Weights of a small audio captioner: decoder activation relu.
Rows from block 3 of the audio encoder of a small audio captioner, named by matrix and row number. Rows with one number belong to one neuron. Each number is 500 + 25 x the weight over its row's rms, rounded and kept within 0 to 999. All counts start at 0. Numbers have three digits each.
After each neuron's rows are labels from the 100 clips, of 14848, where the neuron reaches its highest value: "top examples" is what is common among them; "loudest" is the band of the loudest frequency at the time of the peak. Only what is clearly more common there than usual is listed. The data: single notes of 20 synthesised instruments.
# fc1: MLP up (encoder.blocks.3.mlp.fc1.weight, 768x192), inputs 96-191
# fc2: MLP down (encoder.blocks.3.mlp.fc2.weight, 192x768, transposed), outputs 96-191

fc1.581:503516507548472506426536516531475471503513510499466477519514475459481496501495477553490469454534487475502484469471489537504513495502534529503505507512493451496497513506509521504485483510496501487520484482481489518471491519518522500470456482502502448525513492520569484474469478497520483522
fc2.581:534481498496494492494496481510529512474515488477488495523484531468496461433517491523540482470501441528521519500503501462469521472475491498484506490469510529509485504468560489548515533495535488529530504526420481538489526514547500510503529523545487504490482500529512512462503505481493504481
top examples: C#; note: C#4
loudest: 500 to 1000 Hz; 1000 to 2000 Hz

fc1.694:498461521506513563507504518493521458537457470521488522515524496468503482512512515483488502492514511516481503485486539482529538430499532521500500490528510484524534490501506492524494464499484477482476486477513530471500463512495486516505500492489531546517489492560505503503509522457492503484
fc2.694:485485526506518497500493542533515517464538504533482478448484524529508513496508517452469532500523505475492490473502520548491497571498485497486490462509504515480469449498457491508530507512500525494513506499518473544474508467479532567499491483497469490507512506483526550461480482475486511545
top examples: C#; note: C#5
loudest: 500 to 1000 Hz; 1000 to 2000 Hz

fc1.459:491458456520479479501537489485488507441464521531502490499465521541528475531482469482497501507480495525476492488476561516518472499529508493524516502516492518466496503508520509504475500540559519501494520510549434461503522522466483518500485495488518494504522440464476535528490536510573525503
fc2.459:470528576501503490505500492507551474486478491497503527507491469467496485493477523466487500508461498487463494499510492516536488528464487481505523477531528468501485506512549501526509537488490548500488481496510521496482490554545513530488506562526546547477483509500474464514488490532511503495
top examples: octave 3; B; note: B3
loudest: 250 to 500 Hz

fc1.202:497466483505480505476539510484441427456503503485481517475506470500528494467478529555440477520483503518487527463471491497467532485486484500492511516534463489456506515499465499528476485495469500496516476501473542491491484497561501528506502505454477486484502497506517545503512465511503519477
fc2.202:516504467510500500482497534460479525460532537508499496495510536531492498513507516510494537461516493525486516515557507521488519542507491469520518459501520491529526506517486509470471541499518522486536481494492528483434500470490521473497518457521508467496514526504490493507495522514524514506
top examples: C; organ-like
loudest: 1000 to 2000 Hz

fc1.625:484470491514500532507486496551476514478458464519500522514497475495532499510488533487456540504520556490438499468478486527473535524483519502482506516498542521513513516500508502473439442529496491516507488478508543482451513481461477459534489513495483540489497497528509537449520542482495510500
fc2.625:494523519499523484505501528523538488489493508556484463469503510487468519512516512494516486494538470474489506519553541496515495523513484545461508515502488506488517479520558492518461570498565519522486525516529542492515449523512541492512521489548527539493511436507492514492456493498483501536
top examples: sine tone
loudest: 1000 to 2000 Hz

fc1.672:485517498478529491500521502529467491480524454504482505506466486513493443531509539507501535518541506520527527480473503481535510463472544459484561511508481505529473516508525514480550499452481464454498473501485516496534493495486499527533507479497515499481496518523491506490511531548524531497
fc2.672:492535477511522492498466465562523558460516489520521446463532494477490497493485515534500514499499505453514482527478502501522507531488511499487489535498488540508521499458490477525537529510447518490459538536489525506512521494537491541518512520488489467501481497534490508474501492484503489536
top examples: square lead; note: A5
loudest: 500 to 1000 Hz

fc1.555:486514517520483507521471511510457507485517468485504487487500517480498530501439535533533493519480486514513542513509432517516495514505509529486513469477506512500488455465490561523504539507483501478509479521484451508532519536525526514531483524524513518479493528462544473487500470504503507504
fc2.555:547493489504480528499502465476493521478439496508531531485515481484462493504498547501500528444515504510506476528510489454511517514502511503513538484530446523490519482484522506466517482498504526509483490493489546533491489531498527519520512476531469500470488470490495578446514469565494518525
top examples: A#; note: A#5; note: A#6
loudest: 500 to 1000 Hz; 1000 to 2000 Hz

fc1.285:495475437530505462491535477541485501483513504465464545456509501500499468480508483497530505495515506524509495475501525465469479483459484523483442520502478455423491541478516468540524496514494535468488546525525522487480529510501482500511511469484488458504498514484536511515492520481457468515
fc2.285:436504507505496495474491466519502459496496547508445525449516494528551473448502511527517534518523536504495493495498488486463530551497499502522513516570471490427479490491468467517485527488504503489529502480479547520481485504528480520461502512502504544506531500518493527517474489545483518509
top examples: C; octave 7; note: C7
loudest: 2000 to 4000 Hz

fc1.763:485509527510491493493517490507477515442500489533483490527523538515494495510503492513582486528507543488493478524461486510474533478521514486429502516487476484498481499528493511440484540504520507478501477526502482500462483478505501513520482513485513484490480497502482516504474481460499494502
fc2.763:519507427461536492504477479481495520522536488463499494518511515457513501507522492502479487476473476493536556503550479458477490507485499476520530522535534509476520494501519485495501541525534515490518482463568498498534507493518509506503520491514514512498488537473478463496522544446504518483
top examples: clipping; text has "clipped"; flute-like
loudest: 1000 to 2000 Hz

fc1.547:506511504500512499497520501546534466520539549532506501478480495467527514485489462486482432478513491486510502475505504513494503455522505553520463497461528499532506548523490486541497504506510552511528530502496495467471483489497518497477559507464503508506494534530494490512493469517491476503
fc2.547:527495535530495527528487563473541476498506545481494485513506514492480444466493530551520445537483517453511521480546516476493498493509444517521504507482484483501504513479554479492493469546521481498527484503501501490454522526539529456506524513492511528517483524529467502498510512518478517548
top examples: G; pitch class: G#; note: G5
loudest: 500 to 1000 Hz; 250 to 500 Hz

fc1.596:549511464527498518513496499520501485469475514469490497492479474505536530518518507479525459532511510531490520485501519487521457497490504500502516524478469504517465521529496471539514527496536482481490474440522499518496507436489510489508497537462492519489524502530514485477484477516495517474
fc2.596:452518524455495522481488515476527534488518502567551460528491509498479480514476530520470555474512493476490526501519507469497514459471512488521494505509540531477543468517524479485505534507456525453483524516506476513550471475557530450508486472493522509482520474515497500522506539462466483536
top examples: C; octave 2
loudest: 4000 to 8000 Hz

fc1.329:509505489556493462520431523495482509440520550514478518509510492491506498455492492479490514498466498499477508475523467587530483482485480504521443500509494502520498478504511487526497449461489497486494508470503531506498477503525462499505521511482520494504507501493495507550455528516507507498
fc2.329:548509486498465536537500538481502532500530479505500478546455539514514456505494482519506508567504476515496511488486521481481515516523484515527522502496557519486490498485502525455484483467488527528489514485526480539497521478486467488473510498492463501534486533430494514533429507522518499491
top examples: marimba-like; note: D#6
loudest: 1000 to 2000 Hz

fc1.52:502476486493458532474509480486510497519501533525475493450523496498453531434465459520487488494524478507517509518470470485508487513478501505512505550473504492527491519512464502545481480485507546498517506517543498539530478541503510507503499535492514489493501520510492502473483505498503532527
fc2.52:524515541521497462529523464458522517482499503489495515477514504465457452471488480510505499492502450502507536483537491537492537463527516506501446482510523526481493511464510505490457484495522514515498504528481487523523478536538488508478519528543502517532476471456465535475496491499501479476
top examples: C#; note: C#4
loudest: 250 to 500 Hz

fc1.648:486450466497454507498536507550479473486505482486511533471526502500497487480473541531503519495521495524520553486504461446500496526515514505501506487490480490439502503446516490530515531491525517486483530552478500477536486544524483497491491490515469490480488513488513529482498492524468471515
fc2.648:473486490447517512521450544463497457459495491520505519431518462509484488503460543521515541521506496527464497511482499472527535554498514511461518473517462545466518490486473508475512495490520497468475465502470488478479470514529524505501470510519513511503465493494525497523490511524468476543
top examples: B; note: B5; instrument: vibraphone-like
loudest: 500 to 1000 Hz

fc1.609:469445482519502533501509531462552529512507440500533483547505474482472574522508508504493495499537519534476499498583525491469529494474502530514521489511509509502529499471506509503491482495483470487492525491502570514468498506500449465497505529493493511498494505526527483497514463500511494461
fc2.609:490526550480537494483496467514461497499490471490496483485474475479514473515528449515503508508519483496482483526463463496497482501540508463536513503497461514522475480502481488480494515531495547458522480533498465533467482457525512514500491507485515483565531487511559513488448504501492505555
top examples: clipping; text has "clipped"; mains hum
loudest: 250 to 500 Hz

fc1.103:507509515491477487472520465539427453440480503498495520486514495502505492499538484497497474514487496507453474481493547521493488493456490477491495548527500488516528510518449457517504516530470541506453525515541496511498509469497524526507455508507499500499496515489542494508505506456460506510
fc2.103:501545505480474485542518518465521505508510563529503481518503470519554500487486526484514520492490499512498478458487544511519528537536506484505526487528466490553527515533457491517489486471490503502488480476467503503455466488494494482448543497525444515496482506517478493538476458500505500456
top examples: G; note: G5; instrument: vibraphone-like
loudest: 500 to 1000 Hz; 2000 to 4000 Hz

fc1.333:506541474514489529482506504569508495481501525502520554533490513551523561524476488521532509461506503490489530446490454473482500526503500546499482468426513475479501495480501479533518518541509500553510498487517500528516515459492464483504485523484516506502537492506500510505488513516503527488
fc2.333:496514524461517469525505508485513469527500490477503474507475512457500519535523513543468463482556564463454513497496537492501459503525499480503522515529522505513468518482498499468519457472496470496478526421536530490490539524530544524516517498482524493488502472493508516535500508525489493495
top examples: square lead
loudest: 1000 to 2000 Hz

fc1.607:507485488483499494503494507543462484506499521499467505479528472509530486494491465502504463449504500535491483483458475454526483511490525492526473509449548539462524511545484492516498503527551523508492501469501463481475547474512529464516528520489469486548519502490506491525485556532478514471
fc2.607:483527530475494493485519514523504470514519472486475449477499438487507489516480480518461475481529549480549505516495482506463517514506521522520486500469523528466489494500531489518520520521487458490480503524503491510485479492504463541479447519470471438501524467554490507487480504493507508491
top examples: G; note: G3; note: E6
loudest: 1000 to 2000 Hz

fc1.428:513467510485502496480523550517503469484490498550488512576533504485501469513522498449494502445514585497505472563514496489511531481534568497465520553517489493493500517502534494528503466464493470492540496490485506482516526522511533504520509449513513525505519516525505493492505478470480489496
fc2.428:498494461533545512494498565488508554483497548501523510495479486537509495475534500450480484491508472484499528486526512502514521497480446464504502535454510483497484478521458489498513537488530487462451510543548511499476472495493466509471503478516526489512523470484493490491547462503498529439
top examples: octave 5; clipping; text has "clipped"; note: C#5
loudest: 500 to 1000 Hz

fc1.189:449490463444486498568464496526506481522501449476502500510492445509517506500463529512559502509508491499495515478519482473499559490508517524493521501500522465481473448488478519421461542472517499552504483523504479466499471476498498481491475497536520523496522496517464494484496499497514487535
fc2.189:485501478456552512524544511554515530477494490526505503528537491541515469505561475522499502496499512482501481514487466513509473502498524506518538504473456531514516528510500487488535566553530506490528487522514544486492469509476509527519463511522524498557512479510548478490514513460456478534
top examples: A#; instrument: sine tone; note: A#2
loudest: 500 to 1000 Hz

fc1.183:504478545468512489501487492513470546523512562496478509514457519460480507486550508475517483465484521516494510542496481528517540504436494519472496535509526525487508511509546502540456498522494489530561520546518521491521532485577500503490504439481548475500507477523483516484453534523522511493
fc2.183:543479517530481488482531504501485489483511524502528478503505465534448494528469469542538486505539499488510512514493506518461472505526507470472455487432505567482528564490471511482531506522519463473498533524489491481488520523465498492520510520501495479523491473483509508487530504521514498487
top examples: square lead
loudest: 250 to 500 Hz

fc1.141:475530466493453505489570535533506465494485511489494500490512434499500463435501457520481478466536506541469519511496567481539490489535532514493522545447535497494469522505509446508537488509522494543527478479516495484515497472467542496510465478512519488451520491487551502477482536487478490512
fc2.141:482545490467523509485486504529483482540470479545509513521472459487498504497515498477554521504505511480496474453509506450544519507486482488457505476506544486537503526516526518510461549498557475486478514513490444488581490486539479513487511504555560491485495515506450479523528501487483470491
top examples: thin (high-pass); rumble
loudest: 500 to 1000 Hz

fc1.436:492515464518461538504494524493541479537520500464490518493503492512504509462501501511507499481497486503514494482528489503493449471445547513554491527529518503496495515499531466509514470511475478514499474452542508467489512480571453497490508488489503485539525523468500525468505529517507467494
fc2.436:491523549543518515483491524506502548481539490465480477527483487513457483470481478500499515494495490500478501518551512519503531547533512527495517519484506489504496511504462539521528497523507480466509543500503533529461511533467496503502480523494480496521492464495547501517489524505481516497
top examples: clipping; text has "clipped"; F#
loudest: 1000 to 2000 Hz; 500 to 1000 Hz

fc1.495:494505475482493507501505492496441496523515495479476478492481489493533505479524497459508494471453486552514478506402490508506505489530511505470463526517488529470511542529500546538507491526490508487502515472557481528545509457497505502497483508487514476470507497541543552527450482499542460542
fc2.495:505515509536504469530508547486495491529494486491458492504497472544533542497498467465511480465471471503541501532481504479478508478463527538490469482530483519510539498515458446489495501497511505486466485491502487502493463508519512533496510508504484488474513476485500489506490510525528489541
top examples: octave 3; B; note: B3
loudest: 500 to 1000 Hz

fc1.484:526448469492457474515506486508459461493477472487488513498512496512516463466522500492496510539457497528504500469456457534482521518471510529491493518521487486436488527509545505546491496489497520452471532530518498477516498518521473535483503495467498483530503493487478489543467542459484476487
fc2.484:472487523467522548520434532488483485506489530532493494484478498501534460497465528512523546553490537513495459478493516469469516567508508503521502536494492519454507535516498475477525504502506496500513501474464539470436510498519470481485517485515512506477491464496473485495478522499505494518
top examples: B; octave 5; note: B5
loudest: 500 to 1000 Hz

fc1.386:490490565483546516514533504523481526479489472516467488506477548477489512511504510520505494508541492504512500495472460488479511510507496530490490509508485533491512486504497489539494487478515512477518513523499468505555454469553514486474500510477479484504493518502499501509458500536469500488
fc2.386:514507466527514492504513445518508515524466479486488501468514532487558508488516472499510490507548507542556511521526529470507483498479522483515471534542493504507525460525479491504509538466479523525487459492510515500491510490511538494548529487501469518506485494489431446524511493491476500510
top examples: marimba-like; note: G4
loudest: 250 to 500 Hz; 1000 to 2000 Hz

fc1.523:464507499476510512534473509520521495479499545466523582474469501529521515466483542494511518488481504521497537483498475554473434485480491493532458460515500539505482493481548446489508513507497505505526497475519503501474493476523469486503485506532566515501515513470506513510466540509521500471
fc2.523:545495458545490533494474494484481520500558501473508486508442525527512536469551475523484486528511515508461550507512495489477502490460508544511544507494525488500504529453491520504500474490506484526480503477531522532507505482504483450464499500477504486475489518481491500503518518532513511511
top examples: C
loudest: 1000 to 2000 Hz

fc1.416:482504510488466478464475500551506478495461556497502462535481515516513535487493496475512498468498508500511537490505505506496521493484485518540482475475508487520508535491474494497550492471497526518486500508515455457518455452501495549559525541471509516523517550535513488457480506488511508519
fc2.416:494499526500511459533539539502534502501478497518516482517530495514473516498505530493480523533455498454533515517499464493501497504511477499513514488498519503488495492487545512447517486518541417498509529485504470476535507501509494517513425465537509509511437482495433521545512475523501501500
top examples: C#; note: C#6
loudest: 1000 to 2000 Hz

fc1.43:483498473484487529480532501542460493481530504490490516486515473525515498477506511490490528499531516534462478478475528476492490455508491494480526530504554494541478520476547479488475537486532441549510467498477516478485525466513522486505500499494523527455496498540504523487504492486512535519
fc2.43:487510448516539539486469510492514463533461512513501509500475502488476464521533479508537491508517505484491461480498505487514503494479482486501489488485535501484462504518479507536502530516505535515466532543493478502567459506517485535504491493559509518483543513511467499497543485493444513476
top examples: thin (high-pass); clipping; text has "clipped"
loudest: 500 to 1000 Hz; 1000 to 2000 Hz

fc1.678:493526506492499471471515487501533495496539530521503503509454529548521514535509495493524511522554519487477495515468491493495531504456487517481465488481484494504493465533496486513500487452540483521496494531515506528533539487491502526529524494532506454527546496462529469523494508494502496494
fc2.678:501511477497510505448489540456500488481491485512465488516525530519469511506539499500531517487476539476478489491507512507477497512493481525496507487513509496455492496469538479501494504551520430481502500544448491511434527457490534500535504509526525526530512503521488501460474558498537514543
top examples: octave 5; E; note: E5
loudest: 500 to 1000 Hz

fc1.689:540506540498491478493478520499517492453512495495513534473494562528503494476512486477517468520518519469491495460477506522508512445546480502492496524492474502533492507504483509484526501497461459549500534490513509526458532495473557491500477498470504522499483479497540475494477470503492486519
fc2.689:496473445507549485493527457457500491490495481499508507554507513496481511508508489526494519479511505538498530545520466469476494506507468441477499488513526471488537512501558488498460472498523528509498471542501467505480491502507511514514520473512507496503516548489479507533537494481499460464
top examples: A#; muffled (low-pass); note: A#4
loudest: 250 to 500 Hz

fc1.518:522502495440506494513507484529503496497507495489490523546513449520509484501502481515533501488516503490474542478501460470452530490501502490460520546497507502521536475512514500394502512484496533505522490494520537499480479464521520504540467456525509491514512495519471478506471465500505453504
fc2.518:523533462486560502507476478537489515497512532475547487558501527500555447521535497522524494478505482486553538548523447499462497469493497540515568513523503482482512506508496494480503553518507510493551499484542504496514503470509526497493467487518535494510516518508493488488516534421496509548
top examples: C; octave 6; note: C6
loudest: 1000 to 2000 Hz

fc1.468:500478510530498564475519508525494481516485516486542506507520518519466496466508503514459468459499435458530471514487441546477515525475523474471540488478484429485493496502507485543515494472528489506505515514520541536513516499500488556468528525495526545478522491486526487467481514503473506513
fc2.468:511555506513504511512505488562514510498482475514500463464477480522486558459496507484515490521516499470465534485454487490519468496517474503502484514532500500509488456471484507484500466440512512513527474461501502513509487462526485451513487497468479509515450540542461516506474491500497469468
top examples: square lead
loudest: 500 to 1000 Hz

fc1.477:487504513525455469519475507518449489507497508482493505536499492486491549488502493500508492443473477552511498505473449495486504498508462471514458468515495523517538508491505529514531514497533528504443461446501452499517520488562486542512510471492496503492501490538579509499491486486515475496
fc2.477:507522529507494477527501563459510510512484515516483510532468481523512568492535503501510496487510490470525515501491502437503558491486529480486459494504506540475537527466547504500501455482514538514482500472479469522512460516511519542498501498506487491495457414520519497513541487498502508524
top examples: C#; note: C#6
loudest: 2000 to 4000 Hz; 1000 to 2000 Hz

fc1.668:489498509499504530498489534468514481522499509479517530540511494498471497462506502465550525465526461508527493529524470460521473509431526504486492523535502497478494525472534469512514480455496452508508481474532503481474509490573476495488511470506490492525526528496503527452500512503487479456
fc2.668:537515527547471513490490539486519520496511499454494469505495519526469504432515451500484489497494518493493509504549497518526539550545512489474504538476487523527505506480475542514527506527530470437520508508528533476473500542495489515496497515497501504507499462519522480484475483513485554486
top examples: C#; note: C#5
loudest: 500 to 1000 Hz

fc1.299:545531517512522461500511478494502495447514481525504502499501543498466535516485462466539464549507526472527507494504502521465530475494516487482533520494479474511476505517467531465517512504470495533465484525481469554492488492486524540455494474465499549501494495515535527500502478478445489503
fc2.299:516484462477546491497523519492464507530519475464497510525527531518538508484492476520493470468518468531509538498507436467518493499517436423494514539499525499500554477485515497501501488519532513508540465541503502509489499470503478511517506513530538527538504541486502496471497515454473465463
top examples: A#; note: A#4
loudest: 250 to 500 Hz; 1000 to 2000 Hz

fc1.108:497535498551512484513506495505482500445559518469509496514471493519533480461559512470501519460402503482480547502456511561487477489480516503512479499528486476504488498488524463518505466489490500444522516519523548477536552504496504480497510496510542472495536494481500525502489518497482505514
fc2.108:500522476459506493497507487467518517499484518438494528524469527504486497504506466530493521483516455522529520493496521494470494531476480522501498516469520550492534498507454511520510502460489483526493484570515488586495523487486519481507498517488465469473480485421543470511479477540508515526
top examples: square lead
loudest: 250 to 500 Hz; 500 to 1000 Hz

fc1.126:497497447484509474511460522541475478452480483503470504520476524514521495501506461476501452496506523507480542465531488513503490460509484516531480490545468525530499449481452517489480509444549497524467475511487510481496471519497498496531469501509475527540485541529496465502479527499466513500
fc2.126:521484533544522544481537527490530526522480507509533521542468441516543504501518502507524521505488538494547466523454489488517493492554497497464521503467518510502497539518522451450490476542504522496486489497517490501479502459424454477509468472483486483516515480496509473474498487506507483499
top examples: sine tone; note: D6
loudest: 1000 to 2000 Hz

fc1.186:523472477497474470475452526497492500500471475542462469493520521506494496509508494466506492492504546532513489500527495490505507458471531464480482485493518478473486515525543499545495474458527524481524508531536520501475527526548492520511485443482502475493531512484486507518526484452485514470
fc2.186:462509535519503514491522484480493477490481530499501486527500495470513474518518473511552487511525465486464514573504507504458535528509514478516485461509492532540515497512533475511514501566543455527509525528481479535496495456505470530468545541549485510488510547466544510492445490506503511508
top examples: octave 3; E; note: E3
loudest: 250 to 500 Hz

fc1.168:516511496475525499551508503521513472483513509481491538488479482509513461527517494485505491497502524494484497498515510495482492518471509494472516505522488533541470511454492487528528485491465516501503503477532578492487463499530524478472519479458539533510544493516492515514439491489547475496
fc2.168:512515513488539527474493500526532482514488510468519474521491501505476513561534503480532532486497522512518501481502508512492509477475485516548542501518469482531504485510497531483493515504495481503527503519537451526526497434493485537515488500540509457493475502533508517480468471489499452502
top examples: octave 5; white noise
loudest: 500 to 1000 Hz

fc1.22:485558551529503430496501512499488503478520479523500479505512520520522508477515518499540537526517503516425490458510536557512477460508496511563475514501450511538487501521461480490490480494528536508466512496546496487477468501479482565490513482468515511506503481484498472521480531514460510503
fc2.22:445498558465493518522505467490493480488524472548520502493462478533528490525456517442467473514483528538537491497498492468501512475530505523476532465485496495491527523489523522499563481498489545476477517501479509491503513519547489507507463526485509503490537505471495536519493476504508538455
top examples: G; white noise
loudest: 250 to 500 Hz

fc1.635:511534563529517502531483508504441501488504495495519505500517537471459558540442512489541470521527476512503515487524467512536500478510504526512474484500450537507517509468497530522529519522495489489490505497509434523538508546509527517501486504492491477486525541510546461493527479463478467510
fc2.635:513505535485504500513498505473529529498478475542517489487478511492484530493488503500519490466496508528518475501503471476501508501503519472456527490514505531506543485495541479481514468504482524551460480564434536500500485530493493526520568452544499543470502470467497544482520441526504521474
top examples: A#; octave 6; note: A#6
loudest: 1000 to 2000 Hz

fc1.210:513480484486494523485538462493509457509498494495500504530460479462493528498487456515498483503492498497451531475571475501483507481527493493505515481563541479496485508504544521489501504517496520516584489489503420472504505546472487459515491548530509480502492488495479532537495512555528507520
fc2.210:517481513497491499532452492494543538521505512510542530496482496522508471480463487518475501511518517494488505497490479511481492487460494511493526493518463487488474517443517506497458507490493520476448451445556497521502476449494502468514517505488522515493505522519523516505484516483513504488
top examples: C; note: C4
loudest: 1000 to 2000 Hz

fc1.1:521539442456532527481538482494512499520561496460507480461498498439505517496472532524477517538468520506503519506509519517495455463506475489503555509526512480517503526498523459506538467554510503523530508490489515480491530560481498491455486497482553473478491504504526540512464469482491500527
fc2.1:481495516547490528499485501506539512549506513526500493503484491499498520534512469490534491526504533448482483506502507543477495527494466510494510490476544484493480495532500517514504463500467475488504529472427465512533473465500476497502470532523481541498464492535501511538496551509508460509
top examples: G; note: G5; note: G6
loudest: 1000 to 2000 Hz; 500 to 1000 Hz

fc1.56:493505501488508501484533528543481472534515457508548499507502504472506562473486481488503505485490446482531511532512500507466523471479502527489530467496506499509508504508507550501491505529555575481471537467516507509488484518552497503487473504468491477457540469473439487503498488518468500513
fc2.56:476489513493530567526527493525525491465526542490517481502503512474527489474518504497513456471496511459497511520484533539478515489475465502506511562488466466509501477515483483508496509507508484529487519479504500488462535490484513486537497510528538521506506504559484476508500521438509526524
top examples: G; note: G5; note: G#4
loudest: 250 to 500 Hz; 500 to 1000 Hz

fc1.169:495473490529503504487498514491523489510481503490488496511451479508514523470438509515515495512542502523495485487465506531505477485460471463465518508541503496455504548467556504485492517525488496505543524484474433536482501482459489485544504484517505487491489470538524546510499518490449459513
fc2.169:468479521433567506516497441553554500519438499505507535525517512503520509509518481509472518503486446474463498510518538476517523488504484523537464488458495515507488543501534528513514554486526505508491499483517475527490495541506485548503536498496480545513490504542495518520488509526484464470
top examples: sine tone
loudest: 500 to 1000 Hz

fc1.203:501480508472526573520459536459509530508476436498519543551510421528542492564480512473480488487495491515523529518498509492509559488499492542446494515512503500517499486476486522459472534487494494490470494499497473488465514487491470499519499489502512493521515515558545530485513505492511525479
fc2.203:496498500493528481512510542520501484450497551502512454510468487486483500521523519501532521490519527469489496497529501520501517516485488503524538481532481517481527507535507514495493544553527507486518524464572498480533474466483529514510507484502514499487502490507518499446500491464487508519
top examples: square lead
loudest: 500 to 1000 Hz

fc1.216:506507512533496471504525510455508468472507509522482457518470537544505512496515511467476480479501498539485505480498520515486462468488486506549501531520476496499463506503470478540484508495537514476490496539453503477518449502438474519509497456508528498519547493508490447492490505498470512486
fc2.216:514450503448522536494537488536521515479485471534475488475532486465531529484446514482484485553501501514543469496510491500511511510514485484454476516463472512488458538520521503491490489473468540551505539486503487500454507485500525480493512479519503467519506497495464467498525522507532476490
top examples: sine tone
loudest: 250 to 500 Hz

fc1.106:490535461511474490482501502489475483515479483472513496482518504479539453495515489506544503549479495500485540497497523484531489466433528485500536494508527547522502478501497541543448544499512519540511498524493507472559491534505488458484478511464532524517497513498496465508493468483499501523
fc2.106:503485503490517477499529532489479479458516498486551512536491497496465518486498488527473527456440494550508510500509496471476488484566506468467493498475472471486504461490507498501511482517494483445521471507473507499507557520503489527502477501510519460483540503472473491468499503454514485560
top examples: A#; note: A#3; note: A#4
loudest: 250 to 500 Hz

fc1.572:467484464516433441527487451501524506520484541506492542504510504528503517548446505492569512478482506558481541467505483488481509473503465544510486506487534499460521511488494489512516495499528497558478470501542465501513524501495515499510505491477499498504484506475534509486498488522501519472
fc2.572:496476491485495495514463470554485483504479514494497478515481495479472489501490512496518473486512528460521505522473499449522523503515527491498479528531533481465482499511501570502520469489535503501496511470534465499446493435503523495470455476498518506492463474505476523576491552542493500500
top examples: C; note: C6; note: D3
loudest: 1000 to 2000 Hz